A small class-conditioned image diffusion model, trained from scratch.
Model: norm groupnorm, widths [64, 64, 128].
Training: adamw at rate 0.0021, 6700 steps, batches of 512.
Data: 395000 training examples, 8.7 epochs.
Rows from block 2, named by matrix and row number. Rows with one number belong to one channel. Each number is 128 + 24 x the weight over the matrix's rms, rounded and kept within 0 to 255. All counts start at 0. Numbers have three digits each.
# convs0: first 3x3 conv (model.enc.1.0.convs.0.weight, 64x64x3x3), inputs 32-39, a 3x3 kernel for each
# convs1: second 3x3 conv (model.enc.1.0.convs.1.weight, 64x64x3x3, transposed), outputs 32-39, a 3x3 kernel for each
convs0.0:138124130126105127134150150145142152132136127123127125092078115109141145097140141109126139109122087104082074185122106138049139116058141132070074132104085145158150135121145137137143125143163125092109180186149121112135
convs1.0:101107141094088148121126176104114133096112132113108102114131143113117144162123181145160153079157149093177162145144125131147142120148111122098130122085111155151126116129123098108110148105145079100122060131107124125129
convs0.1:118077176119070162136132166114126130123147124116129127097041095130071128139095131138129103144125133153131125072068126100112096082054064117122115116158124086124134057084138072135172098101104105084090095123128115083103
convs1.1:107117121091114135105117190087105087097112119076099087143158165130108122147118140120096107138133134138129141145195190159207196134179159135120095158145120142189164132128152126121153154141149161143145147147144147144116
convs0.2:139142134150106125150139135144135156144141150128149136113124111126111110125112121144120119131128126169158140157137112122098070141105120120106097128132136114131119127139152131120145136132126115122127122147131105104117
convs1.2:102130104102131107090135125103139142112144155073132117124149101133139145094127145115128129139133119131102095136151150152165156121133121088117150087112143140163153118131140117125134112129171118132119127149112127150126
convs0.3:121098117095106135140148135152129146138147135166131122125117133105108163123142137100124126156137107136103122136134101130094129134110158127093090115124110128142135140094124141120138166128112118100121122143139140161123
convs1.3:129131120145148154133138133119146146121134130125126126131133114122104130109121115086115111099143153091134152126168145116172132107129112160139136172156137205170156139120112142104130145143152104093096101077120085114147
convs0.4:156140152132108145118111146116106110129129130112131114126132131124119128126113139090121123069123126064081111131119135136123127143131181118111097119120117117144100163114151138120119156139146127133137144115120150140132
convs1.4:125111102126099086140147132133132131129137145133121132131136110135135106107114078111118149139151151119136144123130136114134132123121122120098113119107126135144158110101120131109125149165158106106087117125111094110088
convs0.5:122124122116085105142120111151162151147151158144151151103109077088086097091082095138114140135095121144138153160146130127130134114127128104110128132122127137143143080102113074090096112104118114095099081093104090086105
convs1.5:122109105121116119125130147117130124133140131110117108150135150148129141149118138115106105148138127164151138116137134129143145135144135122146144139154149142141137154141145136119137139126136118126128125141141142158146
convs0.6:127149148126111150160152157109138135123165133133146128110134088084138131088120104117092075086065112096091141126126122135148137106164151131120130138166135129129103126155129132164125136124143134127113118147116096089122
convs1.6:119131131143136155119127159117134119139163152115138122142132123145138124133112128165123131184136142172136160104146120119155137109142128074083038110127094153173146161137147170144142195161149126104105111141133121137164
convs0.7:133089128100074082118091143114128126132148110126135129114096107107064100109114109106114118127087132125105144108120086119137087119103101114113101130130101106138097149117118118118111154110088119097103109126111120110090
convs1.7:108125097086109096094122143127119109122125104095104093115136145126129138125120111141130114132144113152148122125146138137162144118140116132104116129112114139154169135131144114107138128126140128118139125135152133132126
convs0.8:092104105100153128136125136147132111130083109124099106101131132112138146125147103079082080091116116132130143119096048088111079083077055153138101148098103128133132126124149112172173116132124150140127137152138130145117
convs1.8:112083129098125130139146138149123111126117102134117110107117109153124133108147141152125150149056125153101114152152137166116122160106137112130114126118110114113109102104120160141077144115133121118119105112124103104203
convs0.9:072117101119133126107121130131134148126117124136146135105137141133149144095094115155137155151139146151163153130126126100121137102102108123125110116110107109108129112131142111156141096075111127149137136143147102117130
convs1.9:122115133151131152148148162120102086113118082124100099156159126149145164187155165134113115101122131155141164124115132129123131127121128106127136123158145133141137134154126129140162159154137125133121121152138146136132
convs0.10:116096104110095088116102091126130132097126128133129137143127136134108141132133129150143141192182165165214192075077100096097133098130143142132124144115140151134155128095132140115155162168150131132152119107139145146137
convs1.10:135128121128126113139139127127133130133131135128128131137140112135152117090131127128100123144110112149145145125120137123115134131122141134128147105080121128111139124132129138135127142142149148138138124112132106094141
convs0.11:130156132139126108112099082141132139153136133111128131133165162138127103148116110136147108098151138122143149172146146145110133163115136144129119162137133156139109137188166108109103098135159151165190138119123153133147
convs1.11:149183140179166161126111135124168162102137130109133098172121124161114119127117084132133157102098135081079126035076131080121123119136094086102108113112062128134092097145118129120132143128129074086078087048095076068087
convs0.12:138120105135150114089116129114112133105115133132107124141143117140154134125137122152128104116139112064134129153143114143134126125129171106136139060094144108126137129112133115147128102096107128139130136122118135125112
convs1.12:123144139154137116120097089119127148071123161120139172107125125128123113089110120121133141134135153107118106138088083125091081128124114101127137104110143156114137128131115148160103102140132128113101148134102155127117
convs0.13:126127131131127137133137116110113099125122121133121111127119126142147131137137124133135120101135145109110118138175172136170161126131132103116127146141104133159109121119112145136111145152141128134139150164125155156135
convs1.13:140140136127098066189171119139148163117121148121114132107106100124122093159181116124113134112103113157169167116124150079098127096087115144137144123138165155135138121111103139117083164150062111094108095091127084123127
convs0.14:123130138143153143142135134115109100129117111123122110107113116101112115107105118120129136113116118120086102131150132137185157113141143111125116140122127124111133080090110093100111117095096106115126108120120122129112
convs1.14:123129121113111106133126122148130139161144125160145118138135125156140150157139140119180193081133172162169172121126133120126117125139121154152134148176162126134153108118117124127122130142132166147134172179134150151140
convs0.15:104111138115128115121131137127109111109096078099084108147112144148159135128150130122115108111118119120109157124113132117125128125096124138108120137105105149138143121126139135164146150142137149131142153147145137131137
convs1.15:126129136145160129168153115120099086126093081131099093126137141137135126122108118136128133133119143140146162156145117163161145142158153132137134134141152145133128113106103147139090122109083088081091119111078092062125
convs0.16:136154146119106172175157121131126112133144125114133139099102144101036095130131098110117121101173149132050134123143128122150158148133105125109145134129118089118085123102160117164183103131133096097118095063096084097099
convs1.16:103137139136122102159154133106121081138155119097127084111156159131152152150167138141116138121064086192138120088097087120143127081127115107124099111164164100124123093134115142138167155154165125167119144140162145124080
convs0.17:095116102118113130099145155154147135097136147092158127104128119108119125098123144107142137101180151109139119124120098170176091137155118050034059069092065109132117096116148122040104095109106114113112111045107098123112
convs1.17:103117139128176171099121099132155079149143072139142089135170168136136130146158138068118153102165187102141111147147097171159134137154106137107146149133150145156155096117089129210163157156127074162126085203122120123117
convs0.18:140151151127119153114149145092103106097114110113111107126123150125101132123108127116157154108124138108123152094103088079058079099036106122112131128123122102130121136130155115118124128120120120127120103105118101100093
convs1.18:106112092115116095090087086124136140146150157140156146095130090124118106081076061150108110138109091108098105133122133140147145149154161124095110141109120150155153094115123108084129140113111145160159129130154122134122
convs0.19:141116135159110147149147151132123110121137107153137131092088112131139116128128124122118132115149211144081123098112141115037042159148105110090100121129068113150109155138135127154149123130174120096086115113086101088096
convs1.19:097137134097094122127123120132130117125141131110147111101106120098064136142142130103153143050173148094144116167168132169188139133130121123105137130124171137181199107126150080096149153122135111160178063107176117135142
convs0.20:130098142116166138143120129167166139138145134114124146110108116142143144147148134101118082043170153106134117120123122110144152144190142126146127131141125118128111125116111122147160152123096145111135134109112116111093
convs1.20:145150135128165124197214151130143139131132118112104121126123077110129126106160172138110099098103116128130103119135133130154158117103097169183206100077117109096129144165137135158116069097108154159092129103115122111153
convs0.21:139139109120125107130126124181152125162150128145128124129119129139118153156131130074081082086127109122121105127164134156180186152162148145156145136123115134127095144167146111092115143136120151138144134110129114100099
convs1.21:143135112130139119150187161133128123115106109105076078129161129132160128122176123172150090131162135136186173132118108139123105133116109179125161122088131123109118155145110150127104154199155124134129121139162130163162
convs0.22:092123111100145123121138169129144120113098114135134128141134110153184097124096075159158130121178110113156138117118094127145113066048099128129147122053127134116158138149116124192159085108119138122113144122123137115053
convs1.22:119086087100125146136169099100134120128157122112118098120114102136141149141177132099115167087070198098107150088100135107158155129166161114123125107118142111098144112129116107114144121136143128134096128121122150114135
convs0.23:127129111131146108116123117140154140144134134141138138100122123120148136117122140098089124126145111142138112145135101111091121133134154151180136112144133128140138136144125139153129125091097120131123117120135100118129
convs1.23:138128129132144130135128079116137133118133135123120127134144113121154128117156145133134157132123164120126125123091100117085097119104095099097116085084112119103127133147125156208154110138140136180142165212163145159153
convs0.24:148153138109116109108148153147150118146167131131116116101123138089129141120138144103082165119087161118152188184131091121076049126167160138113099111111119110123129113131134108115125124135164102116109112144123130128122
convs1.24:146149166090069162068094162124111102157136118126105112114108158085125181130137166095132150081152169102162164108128115138143125160138107168142121164137104143116111145149128084104159133129147131106115082093137147132130
convs0.25:174112116092129134139146062128133130153140121127141121157119120165115140181140101140115115125106107106116140119146116079118129102123113095115123117153107127143092123113094118113122132111000119127098120121127124133114
convs1.25:122135104132143107147136114093117121111136142115149152116126090119124105135165120160129140139120130159116118122125156091132147103127136124121100143120122106127153113148133128118119138150129156155131162122124124145143
convs0.26:077073109077097119100153113141147128150152117142132102081118142071115149094127140129120197136141136131129158122143162101163185131148138109128111134179135140137138113114136135141150105130123100109130115152135103114134
convs1.26:147151179120138181126153172152139135182136142141101142132145145112157180110143135074127147054132156057141147122138115117142115130122111199141142152117124142144152142138117126138132144163147140117111144108125134133126
convs0.27:135131134114102128121124145126122139126138123128113109133136116120119134137141154123120118111068105137116111146143110128127125113139149159159147139143148133147149137133120124112111146147154109123127121104131128115128
convs1.27:140144141134161151157179133143158159117114130120109125108126120134154132135138084116129130106126116116154146093128132105146140119140152175169153145121114147117125121134133111136138123146130131134142124124146142148141
convs0.28:138134129125120136117135132142147150144131131142126127140155140155068128142111135103156128106120132157152126144117136091091131096119122152134122156105138134111157134103142151060171112107133157111133132088137127119112
convs1.28:106118113096129147113132160118144139138141100110116060151151149154089163132168155153121145150102115146100101132137142131148120131142098101095098156120128121132087114143151134098146167111140134123092151084148119062164
convs0.29:139144136138124134135158153110104097106116106118112109119126134140138127147126128118129142104134134094113098075099117090126133131147181097079069091104095092108092124115111121104118127130096126127111125136117126112113
convs1.29:104123117116140124092111104158153108168154129124122091135135132125114118109128121086095135110127156107117136109151145144173167110135125159147154165138145172185171149141142153108136164134140151129153126091137116122169
convs0.30:106130131108083127080002087094121121118118129127122126139135137146111128134092116152117135124117118130129129088176150067101144091095137148161145096085135109095113113132157141135127076058106129129141122121122112122141
convs1.30:114126101181170139140119140119146176098166139145171133146133115136117103130142126119112115150146127142114100127129136137182184130171110083103133090116113120160144144145132170122105171174135073113149126144140129147107
convs0.31:144137129124093078075025098114127122150136126128125122130135127122112120122102097118108103096099136124073098144129121154119084174111105126128115127117108133116100160121131148152088127113085106114108122126107120124104
convs1.31:130118091108106094075103125145141148134137140125127131148147139144138127119121126122098117149136124124123118128144144125148147118128111113101113129127123156158145125114128128113120127116126123117138140145164139143161
convs0.32:084101126137160138139148111100108113120114103118137116112131132130122119131135140126140121153146136148140128123165126135160161155163149112121097132101115097064069141145142158176174150157147140150140145147123134141131
convs1.32:143119156075043079093117134130142153157175168172175162159147169149170174141162147158124117107111119124107121109119139126129125096120110125141137115110103134149161121131146134166138139158115160182141175236164154188136
convs0.33:160158150171190166147146163088109121073116127082117120150164158156228190164192171132145156105159161116151141130128102138127101112124109158145127117112116124125116138135116138188146151162157145127153139135134134131145
convs1.33:118104115109103103111112116146144135136145139129132140104107123104110123109105127118158183092136179086126156142135126141124134135132127135149132106113118076080095121126120115137128118122121132131114134157125123131111
convs0.34:132112101146170124139133149101126136121138099131122124155125109144153139152152154152139142118139124142117136111133076055164091099148104106123136111118116087120115128104097107156109135156141132080114109114108130138110
convs1.34:149127107134134110100117106161164146141152144126143160124124111103120102118106111141141141116124148104111144128136130131134120108130127140157133130153127110136124125114109093139105109118123096113108086152101129129108
convs0.35:114106129132175181114119142098131100100121113115100079126120122162178180157142156119088105118090145120135163102088095068110118089125125133169153115149139127110116089113102073132137116127152124117126115120123139124136
convs1.35:113101104112101102136120124154144126136144136133141148102117123103118113125140135115164161077134172083128175142146155140144134142160154167155129115124120084082096113123111139166132132166137130151131154166143145138116
convs0.36:133140121126137164134135140088118113107139139091128131119139138146170150158161139139131143089119118117127129101116123112146142102127138133136124132130121132133141098113108102141134114132130118122119115131133125134140
convs1.36:116107112108091101118109109141145137138150135131135130105108115102111107109107112105137165083126165080117154132140157136127149135131151149150120131137116087096099120128116133152132137146130127135113133154129135140117
convs0.37:120141127112159164108133130077105085110111104125134086116143145131143151134149137129150140089102108102132146089113109116180154134143145111106135123139146129098132103133123107132143110119130127130133122142131155137133
convs1.37:114103127121104123117103115136126123146158141132156156111120129106117126088095108102146171092169194073143183132104115138117130145136143151149119135147114097105116115119118148173154130159140134148125147176139130122092
convs0.38:141126121133112088112061013095112120116119114116143124137113122144139131123128131103120111122136123121116107121137136131135129148154117122097124103072102124086101140150136128121099148134133133140114125115121137127148
convs1.38:075009067087074122156182157115118105111104088118115095146159166137129109122121107153133159154140139137155206154128089144090071129098095146137165149134153128082072107110135102124123080134110126163100159217123103143074
convs0.39:092141120131138134134126163126134123121132098138120107135144139111151158159166137133157141146148138103096159158129100143124097128115118126124101094099106133131127140119143156195149140109121133116147130131119152149130
convs1.39:155119138125118133131150117170158132181161100154115106115098134125089090111117138079128150072052146173130130141132114111125131101105111191183161178192189148123162163143134152193164129113121136145131106153094098083092
convs0.40:131152145138124141123137163119102120113121117114120117132160145113143129113127141102104140106049100110043056143140112129115076121100140147130123138139129135146133157176159146146129142137143135156142126129118113121121
convs1.40:173171137155143131128129134143147168132138158141145163141156120143175109085079081179126105167125117111127143051062085049045110060111139104089083106096047134148122091102092047164088083130096090072099075183119089125095
convs0.41:122099100091111109118129125176147144154162142166139149123118138140149146137146139106111135122102123122132166140146137149164163167164151153155145131155153143141139117108099097102114132132109139119122145124138143137138
convs1.41:143136143131138148144165172147148133138113117099084105113123127121139130126153138093144150091161173080135146106125137113113121124119119155145158134101128138113134146139133148165162161187183134133139133127124135134117
convs0.42:151156138156055146165143164122098113104123111102121106116162158163127099141075113139127100122084113122116091178096087141039066065028129153110102118055089128114151118156138164051109098096160122151139133106131124107133
convs1.42:119126107126117148067092129108129113097155134139165093125111093091095158125157168137176158161158152129095104129150155150149135179187145137092110142132106143164102134142190156089183180132134146125105103086123116129120
convs0.43:157149148202178159167142148114119128127127138121119137143119092140127097126114099127136124102126131117121117093094101089065069078045086132111125149142134151132119135095107139114106141129125141102090145119104134121108
convs1.43:117089085096084075096097075101107123100110125124117115116124132116133121107109120136109124130106113144115106130161169126146177144150175103118125095113138129135144091090086099122103110109119139121095125142101128121100
convs0.44:137120138124149170157135129130124109132117123132118104118138131133148131124114086127098093116129120090144143150116126191113110137089110088132142136111147148116115126103090134068121078124120150140103158104116162113066
convs1.44:109081108110134148138144144114143146104150163098153134102118146132113127133164110154093124157133128147141149140148135157141121124128110114101106115110147121137166096085109145126214150166113069111131130101185107097100
convs0.45:137102077124128105130148125154143127117127134133141129114123113120133122113133123132110123163180193153155155117120117117122112150152124114121111111140123137130110067109073136117110156175130139155148161139142161166133
convs1.45:157147127154137116108100122102119138125123138133127122145155137107139137120161176145118106142152143114111118142116112140110116149116099107135143143130163154135147132151126120162152103155178106126110121124109108117113
convs0.46:089098117067056100115106102099123111131154107090113101122080107101115112117102112145118138113135183145069137105107106111095091140145127097083104097121128106130113130086136154191205115042127114062096163178118103105117
convs1.46:174172155139074089139101100114082102104122143127158175128161133146154138143127139176121124142120073134093057118065102091061111133094117114079091093094082118130105097110124117165047074014000098159104065173082108109103
convs0.47:142106120139130121164159131140161139101122147128126129134132133150174122151122130132138117127184157148130140176168137169111102116075120147180158145131133145100116124143142117143132145114130148143146131149122113123122
convs1.47:127142091145150109142186152120122147118136137125119107159134121112121122117193140129126059103086104137155110112127103138156145141138128163133149133125145146139137157119112117064102117156145156084125107077162108130132
convs0.48:138135142134127140140134129121142119129134135126124144132132140118144139128132146132147186152160133153188163138148143151138128116123129102136097093132119109139148081116099108114136132135143126126145129123154161149164
convs1.48:111107106115118116115126121122137143118131135135122125131127121119129112118138107115117138111124134101121139145150129145136114143130113124135152129135146159150137133137121129136120129166155140141137135136149124153151
convs0.49:090089110123077069139145072131143129133121159134134117106133140106077113134114077116098184121137060089101161133141110107090115137093083124127152138085096136112098123116144165104118123140118107152138141074105133143117
convs1.49:138154161121104141130129151126131139092130149108124148143191120084082098141117165137125139127158123153129116142098108124083114150103076075120095105157140086135139084119042153109202138149183117201132164126165141132078
convs0.50:099133144125150126141165129155113098123092106105099127124127117091130108082104123074102142144096039168133088134115134155124170116151163137113095142130076123130065071116118087157100110155131145149112159163118138125137
convs1.50:157104086116082068064090130168151154161139141188149148132120152133151113129112161165161130138164123111151143113161125118174143138129103148150137134123125131123125138127105093137086126121121147115104132204116149139106
convs0.51:117117114111128117119091082132155146132135157111114124113106113141150112140130130174132126156132142176141098149157152146164148134152127144173152128159159144136107100119129106135160096116124098118144117124149109131142
convs1.51:080103097108143112121163134124143138100108125093091103132136108142146095137150094117121126119118136126128134138142141147134123121128129141158173129118150152130138133131116154160154119127126113147138111138168119111129
convs0.52:128103139103087115139103125128118106131100110109113111066050052074093068063068074136104130095080119103096098125121124122134108126104098123124150141132135137122127078081092084089099082049066097080087126148104107091086
convs1.52:132128156140152171141141200073083106098098136134133165109100123143135161152114156147131146173138120180160111129099115108102124109127111072091098119119095142163125140108132115128105115112100104115090106162089073106088
convs0.53:155122127136131173111130147114108116118124127110122126131129134138117133128132142135136139129120127110113083118076076107098159132138211128111122140139142138140122130133132134125163146145149153149131134142141148121149
convs1.53:145145120145123085103079108125116116132136138150162147164170132172133100110094100138138139129155145105123134106135159129158158135152145123100104132090089151131126136145162155141147119107126107129126120136130097113119
convs0.54:115148153136134112132155135148159131137141115144143091089142148083106134110120115174155145135193168096154142113167151163158113170107123147176137125106115161117104084153155114090119132080103120158151105125137159130114
convs1.54:093119132107139140101132113089102146123125129161136128153123136143161110161214149129117137078132153114121125144114105139131112136143108154141135121149139120141129130099095131116129145173094105108208085141201098119118
convs0.55:131108117147096115142116135132126113120107120072103112125126138159135124138119119148118147112092097100141127139128109122082109152163148158142150131142141148127119128123131128094103145153147154140127138113094141119117
convs1.55:127139121124113094145137100132136136111109152077082115144137110131158116130140101156152192163109122124097094144146099189157114166137106162147202164084139180111147127139125085128117110140123096109098097136129119127087
convs0.56:129129106138149096128088095138145109150136119143120129118141101133156110144137103148119104155111102118140131093094095142112069119080043141146135151142116127089103117123028151149105139122122124144093126137111131131101
convs1.56:120084134087133129135139071135149147128137136135119120091098154080166153102164108148165169107106126124140124159212153158139171158111163161121112140107095109099112125144135115146109093144081211121141185135153108142177
convs0.57:097100130117124120122109131109103121096119128110121137115117133133136133131129137112115113091109121124110149102110139124125140157169143104108117093095113098115135095116106111139122134147147111124133120115132133127129
convs1.57:136118098127104089143150129106147160094137147066104109137132101129135086128123081133128120139150147129141144129154156130141157119113128118155194104123160095097122092109099125147117154180145094124133123183167120149122
convs0.58:110061058132144086130132108119110145159136118136117121140128041149158112129150153152163122128065132162153076152029069221182032120163108095100103165175107130144127146123067116173151151147140138087105150151061137161129
convs1.58:076125117103146185083097175128112100119115103129129137156148148082165151080077137104131140132125126144105088137133122115107137098057096090094119134149136162159145097111112092206148107126233089133174055208168142082127
convs0.59:127129116109121083107105122128127121126112102105104125100124122139143121132124124118096111105115103123134127141132146121132129135120122102116131116111123144135135133124114105125120131134112133125130142135128142132139
convs1.59:130108106082078113113150175117134147130130132134109116111114095119126114127122100123133141133142162137146159137126130131107099120097089120112124135126137136124139118125116123127127140146140102119114112123103108085080
convs0.60:110117105115146127138177136109135145118122116137150135094127109106132138113149128061087071071119122078106108106157131120144136160147132080053113119126117137129133087124105121154139110122127100102097100115109089118106
convs1.60:129134158126100105131172149114139139114147129071064059145136154117101130122125104105172191112141161182161146166158117181194128164140104140129097125134134043071129117147140142144132132181133131166146155157128139152137
convs0.61:118126123135118125115117125114129110108121112100119105134129139124127111117114121137154143107119128117107114170158162134102107147135143134135131123124135155142141130146130141126144137137154141136151144128141141131129
convs1.61:130122109143145122143141118144144152137136143141146144145167157148161128112109093132129127130137148112119154132108109148103112150132140151146149122093117126097098103132123119155143115130108081124095100154114066098059
convs0.62:109097103116082114121126132128130130128138120121141123131148136126125117125121120131139134145122149140133145145132104126120116087047051116107126111126131118126137136104110144119139128169138154129122145145131170166127
convs1.62:120121122123124104107117118114107107130122094119107065155160173148122151127135140158109103157119111215161129123125099142157118137141121113124141135138170123132143121126135119117131102128134099087102125105115145123141
convs0.63:101118129070097116120124149132117114127124120121122112104102139127173139123108129100102117167107149179158175082159144124171116164130098123147124130129059090082090081123121139148142163186162126131121120132122127142135
convs1.63:094137174138151141126130126170168124194181140125091111120096138087156185170125097150167124158157137132150146136163144140134104125113080127150133149172158188155138151169190105113118127144045152091071109157126105229160